{"noise_aug": 0.002, "win_length": 512, "tokenizer": "word", "encoder_norm": "rmsnorm", "encoder_mlp_ratio": 2, "encoder_subsampling": 2, "encoder_layers": 14, "text_encoder_width": 192, "text_encoder_qk_norm": false, "text_encoder_positions": "sincos", "optimizer": "adamw", "eps": 1e-10, "epochs": 55.1}
Rows from block 7 of the audio encoder of a small contrastive audio-text model, named by matrix and row number. Rows with one number belong to one neuron. Each number is 500 + 25 x the weight over its row's rms, rounded and kept within 0 to 999. All counts start at 0. Numbers have three digits each.
After each neuron's rows are labels from the 100 clips, of 14848, where the neuron reaches its highest value: "peak on" is the class under the peak; "responds to" is what is common among them. Only what is clearly more common there than usual is listed. The data: phrases spoken by 400 fixed synthetic voices. In brackets: how many of the 100.
# fc1: MLP up (encoder.blocks.7.mlp.fc1.weight, 384x192), inputs 96-143
# fc2: MLP down (encoder.blocks.7.mlp.fc2.weight, 192x384, transposed), outputs 96-143

fc1.352:518489530471476465466487545498502488458474483477538428486506489480514549491489472479520525488523491465513523526487506488501511488450558492456536
fc2.352:508551524474549495489491503521457508513538480483513492518529494494468455496508534460531519505536522494548484540553471521502481510518500466536470
peak on: /ɔ/ (86)
responds to: /ɔ/ (90)

fc1.212:515488464467489548513519482495500489486495521504497511496447514524482550519452496559492531476475550462507507510516469531508524517514550494510524
fc2.212:472513538487485497512490469509490478491488463423512508499488528504505510490518494551470489458524511529500521466491486483540495496519551525531461
peak on: /u/ (98)
responds to: /u/ (99); /j/ (84); /m/ (65); /z/ (55)

fc1.300:492470513511494495479519527462501499437493460535553457486482485481528522499481480468490499526547504459492535531484534483468505477461534470466531
fc2.300:471502507486529492464511510502491487494504517492518512515530463463452502481508537475491494509523495474540505518508477496529506486522491493511477
peak on: /s/ (55)
responds to: /s/ (83); /ɔ/ (69); text has "saw" (40)

fc1.67:532493485485496501484485501520511452464504496487492545477500507518444511515475513509479489490485475512483473496525509480479524493475470487498470
fc2.67:506487491527522520531505542489521486491510479497510495527484494482530558506450517485469490528495488496447460508471547507484492540501454533487521
peak on: /ʃ/ (31)
responds to: /p/ (75); /ʃ/ (65); /ʊ/ (64); text has "pushed" (34)

fc1.344:473479511457502516519532465491488494519536440487486524456506520517523495524556474491466514499460484551489475467525442532498519489521482578491479
fc2.344:500494472487521507526504480531490542477498478511470475516491452509505504513467528483532520546542524470506505491504476543503526493537442489492439
peak on: /ə/ (56)
responds to: /ə/ (100); text has "hello" (29); text has "today" (29)

fc1.48:474508496435502544453502466509491504495510539439512506500480541482455533495539404504510535457507495506513517489516463530505534498477506490477480
fc2.48:505470509454535476513499389483500529494488525521499529501505503487488495513510497498505461494485502503527513488500540511531520481523511469521506
peak on: /aɪ/ (31)
responds to: fast speaker (52); white noise (33)

fc1.42:488482505518481453527526496523485508493484458435491495498531510519509518483486506509461497493450502552523469472512469541486527554500469506513517
fc2.42:483495506513500503556490485505504546490479524503478538485450486473521501517509510479519497539547514461514493503499476511509533505521488494508477
peak on: /ə/ (70)
responds to: /ə/ (89); text has "again" (29); text has "today" (27); text has "hello" (26)

fc1.145:531526500550516470495495504589528499464494484494481528498526489483546504486489502488458449507491496547458493534472492474497561514469489513512496
fc2.145:549528462521448518552517500523481505478486509508486514525455503497539483532486497530485536515528495523506505505517495505491532508510509489496479
peak on: /s/ (36)
responds to: reverberation (75); /oʊ/ (65); /aʊ/ (56)

fc1.157:574508521539496471524472500534495499500529531510510492457513458495469489502436496519483486553489540512469521511511492493494493478465541525531506
fc2.157:483507504517410483528514520517501510474487471525493529491433527505484492502499495499495506520543492488479457497516460506511508459536480501498500
peak on: /i/ (59)
responds to: /i/ (91); /v/ (50); text has "repeat" (26)

fc1.207:525497517503529508477488471547517520457492491471554503500498493508478530499512505503471482518512475526458470496509493496513505545465473510499530
fc2.207:508522487477481482554504466487497526491515520523458516575442482493485507540496488471494528487534509482472504506494517494492485498502461448493522
peak on: /t/ (37); /k/ (33)
responds to: /t/ (99); /ɑ/ (98); /d/ (81); /ɝ/ (74)

fc1.288:518491494500490554473512517519466471497520502475535509500479509477453505518509493524530512478483539487467518535512491509450475514490499547494492
fc2.288:493480520527506499507514514492482492479498471488518532491478480506476474487463451530514501507512546479503465497558477488497507504499510500439511
peak on: /ɪ/ (86)
responds to: /ɪ/ (90); /ɹ/ (90); /b/ (69); /dʒ/ (49)

fc1.265:507517499536483491506527513485446481498522545497496502504494471512500512481433515491522517529542497488480483475484500503535521520513555504503493
fc2.265:494533488487498494526438493511456518507495486444510479472508514489478479479508526506467486495495549547500472487466496467515532504500518514495495
peak on: /ʒ/ (71)
responds to: /u/ (85); /ə/ (84); /j/ (78); /ʒ/ (76)

fc1.258:525493483484517470517475500487477469468518481477519472472523512478502589482510514473457532455522466526514508534516503451506530516461494511486540
fc2.258:492492499507508508519520527498500499492532522500514521544477535490512502498465547490507507532544501522501485551502488484508518566533513499482442
peak on: /ɔ/ (98)
responds to: /ɔ/ (99); white noise (30); text has "four" (25)

fc1.103:530493486530514538522498486519525502523472517472530526486493498440529504476486514578440522489513516523487490473534509499485534530477491536532561
fc2.103:487510515510459518508575510507503483486528483491524516591468500499491492471493505422467499539546488499491476489534479523520511454473498471514502
peak on: /ɔɪ/ (54); /n/ (31)
responds to: /ɔɪ/ (86); text has "coin" (38); text has "point" (31)

fc1.111:504475520501519480481500495492464484488498510510549459500527544510526523491471491480486490459510486506482502525525467472456535493491502476488508
fc2.111:507458533501543491472503535493536442482511535482475538495521492458499515494484525492465469497518472503515513510505484529516521516553516506499465
peak on: /s/ (77)
responds to: /s/ (95); text has "sailor" (33)

fc1.348:514485494485444462518530525490502512480538464473474490492525528492476550484466475489501513481487535505520494503506507523490491481459518482499509
fc2.348:513509521509502495494508488506480482466541466524495458477523481537520533472509509485545515478499493489467486490517497527521492501511464480482490
peak on: /s/ (88)
responds to: /s/ (95); /k/ (79); child-like voice (54); /ŋ/ (27)

fc1.169:467495525483484477489484517552512451527528502518554514476486474464533514515467455501525476481515527473486479542487542510474476486491505492458498
fc2.169:512527490467506475482497558509504473535541527512495485520494522482495471526478516447512502523502507497512462542505498495476488514501512489458513
peak on: /s/ (32); /n/ (30)
responds to: /ɛ/ (98); /j/ (43); text has "yes" (38)

fc1.379:472532521497502503507535513481480484533542534494509514507509488478542490491465496495517521533521475517453530470482530484491539481509552495489476
fc2.379:511568502496500504528456522500483513501516479465499479505519540484488467475514523479516488486482516539490457462477509484497539505489513495480498
peak on: /k/ (46); /ʒ/ (32)
responds to: /ʊ/ (61); /u/ (44); /j/ (37); /ʒ/ (34)

fc1.332:500508509515497500478502549479456477523508468522453471506449496501498508548507554508547475571510525493483499531500494529539466491522530463490480
fc2.332:499497486479526527454514525498525454522463507523478492473519521481480505513443516471507471477485507525494492509504514496519488485503515495494516
peak on: /u/ (34)
responds to: /u/ (50)

fc1.312:496500495494496503506539502505491531480551453533513500457507509496491484482508483559524491551456500446510481494512537515450460522454527515501465
fc2.312:507488482510473533504533531508535503515533512508440477514468477526540510475528441470480527456506476549476500476468543486491497490480444501520533
peak on: /ʌ/ (76)
responds to: /ɝ/ (100); /ɹ/ (92); /b/ (84); /ʌ/ (77)

fc1.375:572520479522486505520504488567514489504499496498515476467497485445513527502467501534475488531501545537478511465488439482504560492482487513512498
fc2.375:496524480528433540550525468518484495494510490484481535521411530504500483530477501482492535513540487527498501491530508506520519485507493486499489
peak on: /ə/ (47)
responds to: reverberation (81); /ɔ/ (67); /ə/ (66); /f/ (65)

fc1.82:547463493471524527472492512484464486478503489488495446492487472471517545542493471488520477494516515458492538534504473489483484489483522510467524
fc2.82:486472470510494477530484533507460486501514497477502480502477503493465485493465497507484503447501513507510491511518502494543493506512476526507512
peak on: silence (96)
responds to: white noise (50); pink noise (35)

fc1.205:487514493506488519520525504484475459492530529516501489490479463503544531547439494520499505530527519492452497518484472489527525492511554518506515
fc2.205:483546517475505526507453503503473484517500469443487486501513552494481492467510510526488513434476543542499478490489496467522508508475516519520504
peak on: /ʊ/ (40)
responds to: /ʊ/ (91); /ʃ/ (39)

fc1.130:526490516515494498531482505491483503461495522491488478493526502517526462491499466537483492534516554492445525483491496519520484474459550514488487
fc2.130:470525504519485521491492516508527514513507491494493486505480525502523554481521477484505531478510514498457484476491513491496519519496459508502504
peak on: /ɪ/ (61)
responds to: /ɪ/ (76); /ʃ/ (55); /tʃ/ (39); text has "fish" (33)

fc1.247:517518518513500506483514526505481504528543482507526499491503524497495511470474524511483550551473531506496466476484544539477562465475490498537515
fc2.247:474485510494435483575493456502493527494519500507484511567451464495493486502504508482501466532513494475502514494475472483490497488504488481506496
peak on: /t/ (41)
responds to: /s/ (80); /eɪ/ (65); text has "waits" (36)

fc1.334:511537519491504473511554499485473525490520485475533489510458511500531478464516480561496512514532472516483486433480528534490500487489483515502495
fc2.334:503528506490453509534475421520463570492526468502486471515514496511495492490509487472490500510493522497505495470491490518497508489475472470487505
peak on: /k/ (46); /ʃ/ (29)
responds to: /k/ (72); /ʊ/ (56); /u/ (47); /ʃ/ (41)

fc1.218:485483501523490522481516505509483532469487442488537469444500527497521505510509455543452514499504474538494477486465465546496512490499466540472504
fc2.218:488478503504496525538575512538531515490480491509464495523405450503515510523504516454506517503580505475519517478525484554517517519522469504487468
peak on: /ɪ/ (73)
responds to: /ɪ/ (91); /ŋ/ (33); /θ/ (26)

fc1.81:547486492519492506490483527508507466463467488477483493439526491494511520483512495536485463491475508502487495471488532475475502527499522520524496
fc2.81:507533487547534556533499488498498528511516502476476515496537475518485538489475445511492518486487499486493500490500483475517491502474490471472549
peak on: /i/ (76)
responds to: /i/ (86); /θ/ (30); text has "three" (26)

fc1.331:520498499515500555516521501538454502519522536517493475486514480462482493490468525540491527493476478480470490491463490481456496495491547502566460
fc2.331:523497514484492493554501514536523499512485528480471512545472483524521551520498509510435494518481471520505497529503502566485470489489468492461546
peak on: /ɝ/ (88)
responds to: /ɝ/ (98)

fc1.268:491505449499481499463519514513487480466506483531479501443512503525507501564519509493499489514490525458513519490487520489492449524470494512497478
fc2.268:476525490512479539468514552530494498453492496480515488511501530489501485446531473516515521484516462550488493474506501458530553500546492553515501
peak on: /aʊ/ (64); /aɪ/ (29)
responds to: /aʊ/ (68); text has "found" (29); text has "our" (27)

fc1.382:544501460522495520492497460489476517455468482494508513487496503518438529522504497534495523494484481503486457555550473455532503504499475473506520
fc2.382:492484518492434473534484443493507522514497508501483516531498500495494527521522478519507488475507499485485541511515507499504462489483483500475509
peak on: silence (77)
responds to: white noise (45); pink noise (31)

fc1.59:534503489507479491461496506544506479482515523494516500422524503491506511506474521507482460522490516501431494515445500484509480542482517505504483
fc2.59:442534481562499524519527491422479484519547475507483519450464518488502498519518487462524527496492465489478533472508544500469500495484503511490537
peak on: /aɪ/ (96)
responds to: /aɪ/ (96); slow speaker (44)

fc1.9:489506508505482479501513525498497468473497477478502524496509478488502494489488513526520471495502508514518499521496541492477478494461443501503535
fc2.9:491511511546500503515459511478486511503502459516499538489501493514485507532466510530455522528508524503506502507526504473482530534507506509474471
peak on: /t/ (34); /s/ (30)
responds to: /aɪ/ (65); child-like voice (48); thin (high-pass) (29)

fc1.107:535524455502485549523531472488505506486495494512517492476456487463484565495486493543503541508481558480516464489507503498499508494473474483528520
fc2.107:516490508503468501512519486552535501500484480445493516523440525529508585504518492529500492479526476517488524492495496531483467502499534477515511
peak on: /ʊ/ (67)
responds to: /ʊ/ (69); /g/ (44); text has "good" (37); text has "book" (29)

fc1.179:504511530528466439500557566493463519490520520487518498487526506468514499502466500501476498530483524525472481503458538516526490480451469498486499
fc2.179:521493482501466506517479477532523506505498461483505476514467530512503487516482517498492455526482532480524498486473466525528514482527535501512525
peak on: /ʒ/ (25)
responds to: /u/ (69); /j/ (48); /ʒ/ (32); text has "usual" (30)

fc1.114:548515485537503536464511513511450499489496483513489509497519520491440535524516525492477497505495506529465536552450519528492508555491509505521467
fc2.114:522482510510493491529530508529491524481499503530521510515430525509474454496502486483527510519515568524526489492556460505529542483525506491455470
peak on: /ə/ (37)
responds to: /ə/ (80); /g/ (37)

fc1.224:500512501547516530497529495511467491513517467522473510465500545481519490508504479540492493562461529516474547525517483485493509483472506550518450
fc2.224:493484517450499529501517507557547495500467495527490503544447494497516510513457501507475504511556528497567487509536470548532521515522512498472440
peak on: /ə/ (73)
responds to: /ə/ (87); /s/ (80); /ɔ/ (74); /f/ (62)

fc1.270:524495478481523547499499487489507493467507475482473530516505507505448492496517489560525535457489526486501518478532524496495549552489520488491509
fc2.270:540510558480534521486477506535559499512523488480475508534516512513544539497533480533498471470466499479477489474484492542484465523491507480504525
peak on: /ʊ/ (74)
responds to: /ʊ/ (100); /ʃ/ (95); /p/ (94); text has "pushed" (60)

fc1.233:512490501485483491510527535554499532479526481491484501462524490511486474450517510540544476532458477469494512506509545502439510530477546528518463
fc2.233:523486487542471505521540501488525493495513517498459495505448447529492524480527431475471527497513472518475489507489537475489473460478445482500563
peak on: /aɪ/ (100)
responds to: /aɪ/ (100); quiet level (62); white noise (30)

fc1.2:473484487433514531481502458545529513487491502477491549508463538512502518505553436500503496484482495486502515498530460503524534536489525479454484
fc2.2:540479475457493492493507429498532505499460516532496487510479488492506497519468515534493456522502504492550534490496493501506505521522543503526520
peak on: /ʊ/ (71)
responds to: /ʊ/ (75); /p/ (70); /ʃ/ (65); text has "push" (41)

fc1.132:520490462495498502482511514473489468479462538510498456503507471531520523503473492519486469523515454472523507495488451453489483532531545524509484
fc2.132:463534496501516510499492537528467514510500495427534501468507533527463516471537498507507539478522518517479475490519479462557525511514491532494470
peak on: /k/ (48); /u/ (39)
responds to: /k/ (76); reverberation (63); /ʊ/ (61); /u/ (48)

fc1.367:511500490522513510470511507495492495472512475483514509485530464514518472556530512492490466540523513471487504490471519494497471522456479499518511
fc2.367:498505447508475547500525542523494510498516499490512476531470506504510481458513480497526537487531465533501512496528525474533520517516480540523508
peak on: /aʊ/ (63); /aɪ/ (27)
responds to: /aʊ/ (67); text has "found" (31)

fc1.72:488496509543515537496532521494496528495563494494495498497495454464491496502517502536466530453507498508529468486441525512524521491476509494528527
fc2.72:531497476509455519508541499537520527532494488516512474495449503545506524491504489516512528506522524491525486507588514527548489496492479525478529
peak on: /aɪ/ (68)
responds to: /aɪ/ (80)

fc1.264:498487497536507507492517505488498518487473480512535508488481516553489503503525501528473505495543504499497462523502497536552494500498454511486533
fc2.264:486539538534462494519500458521496534537517477487467549536501532521502539503501506499543497451525518508430525463476524500483475513478506495493483
peak on: /ʊ/ (86)
responds to: /ʊ/ (88); /k/ (84); /b/ (61); text has "book" (44)

fc1.41:469486502452519497443525470498499513489528466476498532499509518503450538469542458506530549459473466480532572456517489523516489508512547518463458
fc2.41:521513535466503502495492504520547491510500535518432501514507460479530498505507505505451473500489489484517496476481486523489506528519483480487538
peak on: /k/ (38); /ɪ/ (37)
responds to: /ɝ/ (98); /ɪ/ (94); /p/ (67); /tʃ/ (56)

fc1.232:529508497538482523480504530485530507468483498536490476476486481521522485516521514492480507494486497471484453502472502525506483479454540509535483
fc2.232:449522487499524508488527539494526526519501497481522499492474513517544541490519515470513515496541513490495492500535504496491515527491499512495475
peak on: /aʊ/ (30); /u/ (25)
responds to: slow speaker (53); /aʊ/ (37); text has "house" (27)

fc1.98:531507538510504495523506515526512524462513438498487477477510515541529507482515515511488447549469545479469476491503520479445540502421548531491499
fc2.98:491531534530522510522520527508515506527553514500485478521474478538489489495501469489515561467519503505470507500508537485489475513472471502516504
peak on: /ʌ/ (62); /aɪ/ (27)
responds to: /ʌ/ (64); /dʒ/ (59); text has "judge" (42)

fc1.84:577494469481487503480503530482494473509486477503500461491454491524500519502509534506543480504521490478562510500493504465492474499509505514501518
fc2.84:456507524498478519521511526515503532522494498476561557502488509525470554504553498532512512512531513492513505520536493472533501523509510548539458
peak on: /ɔ/ (98)
responds to: /ɔ/ (99); /ɹ/ (89); /s/ (84); text has "horse" (36)

fc1.57:470524524485546487486494463479511502443544465499532506503497510510532511494504473511541523497528474471456553489525493553481518513498495493437482
fc2.57:562482515479520471504490529524556511533512512495474502538463516462526489520490496495487453480470501502520471491479514530491498511503543485483522
peak on: /ʊ/ (57); /k/ (26)
responds to: /p/ (97); /ʊ/ (74); /ʃ/ (74); text has "pushed" (41)

fc1.378:519503510499495482443501500509513504453488519479538523500500482475509531481474538524487472513531542529496473456499521481492534479467461497497534
fc2.378:501523502548518526502532483481489525462537466486493490521500500487537527464472461465476496510502466527483499475487532494491515494492459522482515
peak on: /aɪ/ (43); /s/ (34)
responds to: /s/ (96); reverberation (84); /aɪ/ (74); /w/ (68)

fc1.286:464490478512474532508512468504456498528560513510508489500502519483503496490497465505442543488512458482482517492509454531488492506511509507532497
fc2.286:512507528500509507571533489526493499502521528529511497524430507495455508511497528518458499510508490486513543539508456542553473518495473525481537
peak on: /ɝ/ (65)
responds to: /ɝ/ (81); text has "learn" (30)

fc1.295:503467491518483489472536534507480503503511497469541486483504481523526489529521465521480509483527524478490505475483501513516441524490538516487509
fc2.295:471491467523460545497536541485510536486509493500506486504443506497509501474535480488544507513533467506494508491527542484493525515522471532502510
peak on: /ɔɪ/ (96)
responds to: /n/ (97); /ɔɪ/ (96); /p/ (64); text has "coin" (47)

fc1.106:521507524497473477525481475478478489483498524516471474475472509518431480513470483509520502529516490504455466550519459491544472501492504488481515
fc2.106:458507511511436493492512460524508522524508464513507557476491539512486489496503486498527495496498463504464530491531516460484501495509500508495519
peak on: /ʊ/ (70)
responds to: /k/ (89); /ʊ/ (72); text has "book" (42); text has "took" (29)

fc1.75:477552448469488512519542460517501516478515488468562505470517487516520509512476479507483510525526535506513496478479441543469502470513468496511543
fc2.75:517495533496511528498481479555535512521531495486500477540503489520539583493460527506485541480501513489449507504467505559493469521460485517493510
peak on: /ɝ/ (93)
responds to: /ɝ/ (98); text has "learn" (54)

fc1.10:450487495472493512437531511479474483503544502519528498499482498473439538497537439540527520458495504477493527485526502463510506517491539462492483
fc2.10:525513532455507510479504500531549468505482509517481485518468518499517529486510493523467505500512485522540498515498487502494499509495522505484518
peak on: /u/ (82)
responds to: /u/ (86); fast speaker (46)

fc1.58:544510454485518491490541515506446487501494522538499485497476487500450542505502518497508530468502505464514492477519514507511485486513474527553477
fc2.58:514492544541454480522457466485490518523513487463467519486509495510462519491524464519485490448480522519479526480479535501479463476474500527510507
peak on: /u/ (85)
responds to: /u/ (90); /m/ (55); /j/ (51); text has "music" (26)

fc1.39:481466535539517520519496469489473507488481485492534483489509485507435527512500527538477553446517461487515490468514464499508540533508470506476559
fc2.39:513516526505496515533525536540523484483471537495487536508449494493506503476487525501495493514527485506535514504519478496553529513547539505447423
peak on: /dʒ/ (40); /ɛ/ (27)
responds to: /dʒ/ (43); text has "village" (25)

fc1.173:529546523495507461493503498528504493466466439491491460515524458553539478503499480524495456503511508537513517501455466455550533492463468517526506
fc2.173:489511482489436530543505483525485514489489529484478528514387517495483483540529488480494513480556510506516476486511499512480535497524485479542482
peak on: /i/ (25)
responds to: /ɪ/ (74); /z/ (70); text has "please" (26)

fc1.159:465499501492492541479541508507475493499499531521514516457479550557523511530523452505505505456475436519472534522502462530514458485483506529511451
fc2.159:500477489497496488536555493497541515509501498499541519534467511486469502530507484484469490531523494500557483539517512513526464480490541522512521
peak on: /ɔɪ/ (35); /ɪ/ (31)
responds to: /w/ (59); /z/ (40); /ɔɪ/ (37)

fc1.215:514492508478513490487511484487451501527496492453511523506537484536480482481504471498499527493494467498493534460497488536511528498494515573498468
fc2.215:491518513501450477577464482501492535503500492493485514528450448506462497516529511481468500512493533485481503460479493497487514496494448484546499
peak on: /t/ (37)
responds to: /ɪ/ (90); /eɪ/ (66); text has "painted" (34); /dʒ/ (32)

fc1.138:484516490498487521499503532507492472471569491519517533444516488503502507521527520513515493520475523455534519489504535497490445534467501497537504
fc2.138:498503491514500559479516554515492477475508533485473485503505492510511482457527442487502536465502459562499485486498518452524522495520463519493520
peak on: /aʊ/ (62); /aɪ/ (38)
responds to: /ɝ/ (80); /aʊ/ (66); /f/ (62); /aɪ/ (61)

fc1.250:520480508515485541446506541510471526474440526491545465483506473535486551459518484523467469479514490489485551509473508449507493498462537509537503
fc2.250:526490484509458505551528491501485516483472495484533539499427493514448521511520477487492491535527475498497506520511489481526503468534509506497471
peak on: /ɔ/ (85)
responds to: /ɔ/ (93); /s/ (90); text has "saw" (65)

fc1.95:509500512544493518504514503476485463485521489498512511489507506511471493537468487520505508511510493470464508477488490519462513473498567506457513
fc2.95:512521509508503538552527499561510538486505513503488514496501478495524492498482466465517494488492471493509476472497521474492537493511487499468469
peak on: /i/ (64)
responds to: /i/ (75); /θ/ (25)

fc1.370:530510492505492487494503487514458437527505481489489535504523466499492471535482453498515501553463479503456511484487534507451538494494510489479493
fc2.370:510491504449511508547486528544494489508470481530514492497501513526519520472510530469509518500497524523496465465486499517553533543481451509484479
peak on: /ʃ/ (69)
responds to: /ʃ/ (76); /p/ (62); /ʊ/ (48); /dʒ/ (32)

fc1.174:467499480512484542506522471487487492496487499483534465464482501495478566496510486533476532487546557476534497497531469504495524495485488504503547
fc2.174:517501516496471524516542494531524488485491506493478505508400495527484579515488484506501519471576489494495499491506495552493461487501508476511511
peak on: /ɔ/ (44)
responds to: /ɔ/ (56)

fc1.4:478492495520499510500501549460483463489507492494496476443478507533500538533495551512518501555524471464509482451499470465497469464520540521461496
fc2.4:484512496480503547537489472549503538514475544500454525488484457481467499499478493454534459475506518472505521481486489462505524506546478470455491
peak on: /u/ (40)
responds to: /u/ (68)

fc1.221:454461503529488480470502516511463457491544526503563546482528512467495506493520481482500523479502511468453528527530534503472506546482557486488547
fc2.221:510547510504495489506489508507487498509539519480520527529503452468456448519512517469502487521508496505562484539531489499494478491498515487481488
peak on: /t/ (32); /s/ (31)
responds to: /s/ (81); /ɔ/ (65); /z/ (42); text has "forest" (35)

fc1.277:486518511542484534496565507482476491469546491511521496429509512477531506495501462539555530549484486483485473508519505526481488483466523471510464
fc2.277:477449516443501495483518525526530453533500506513438499505499487524513545483478468487449494452513468544528492513513507512461490485465492481462525
peak on: /aɪ/ (67)
responds to: /aɪ/ (73); fast speaker (56)

fc1.357:481512489462483504517533525539498485509576499471508505427522467490493543493521496510533519525481480478519524511479512518473467523495530480489478
fc2.357:477513516514508500497507519490513460498539531510426491487513475516515529494511452445477504470479462530473481480469526481487499472503441478463530
peak on: /aɪ/ (100)
responds to: /aɪ/ (100); fast speaker (63); /m/ (57)

fc1.147:500497522535478544505531479507458533485508495540545493466490478502474493466507491552512518465472439478461508481489517499470515468469527479553503
fc2.147:518486481502438505565538489511518490488484527511479507500438482523478548492520468488455492499501443503506499520531497508498465456480500469495561
peak on: /ɝ/ (44); /ə/ (37)
responds to: /w/ (65); /ə/ (61); /z/ (46); text has "learn" (30)

fc1.279:485518507522508508479504491547488511499478461497491506489504450525526512496501524559521519475509525508496527481494498537525544510495484527525491
fc2.279:514495533513443487556472472511524504509496533474524550543434517477480472500499501490482477511509506479516487516500494500496496506505530494513540
peak on: /t/ (37); /k/ (36)
responds to: /s/ (89); /z/ (43); text has "waits" (32)

fc1.184:526498524530466520483484532508512455465493509529478510459487485506480500499517488531433530490469501489456469471490511546498460484473558528540478
fc2.184:486530487492520496505520492513525519514498475488540513534526533537502572473526510484502503507511502473452493484504513496499520499482509489511500
peak on: /i/ (96)
responds to: /i/ (96); /tʃ/ (50); text has "teacher" (26); text has "repeat" (26)

fc1.79:516500514504463519506502511496503513495551447511502510462519516496474492526510469528518500537496552453504481470504522523459496509442524514501479
fc2.79:502515515504496552508532515517520491515536517487455464502469490531523505484512457485504558451525491535487510469477535470504496499484466497523502
peak on: /ʌ/ (88)
responds to: /ɝ/ (100); /ɹ/ (95); /b/ (89); /ʌ/ (88)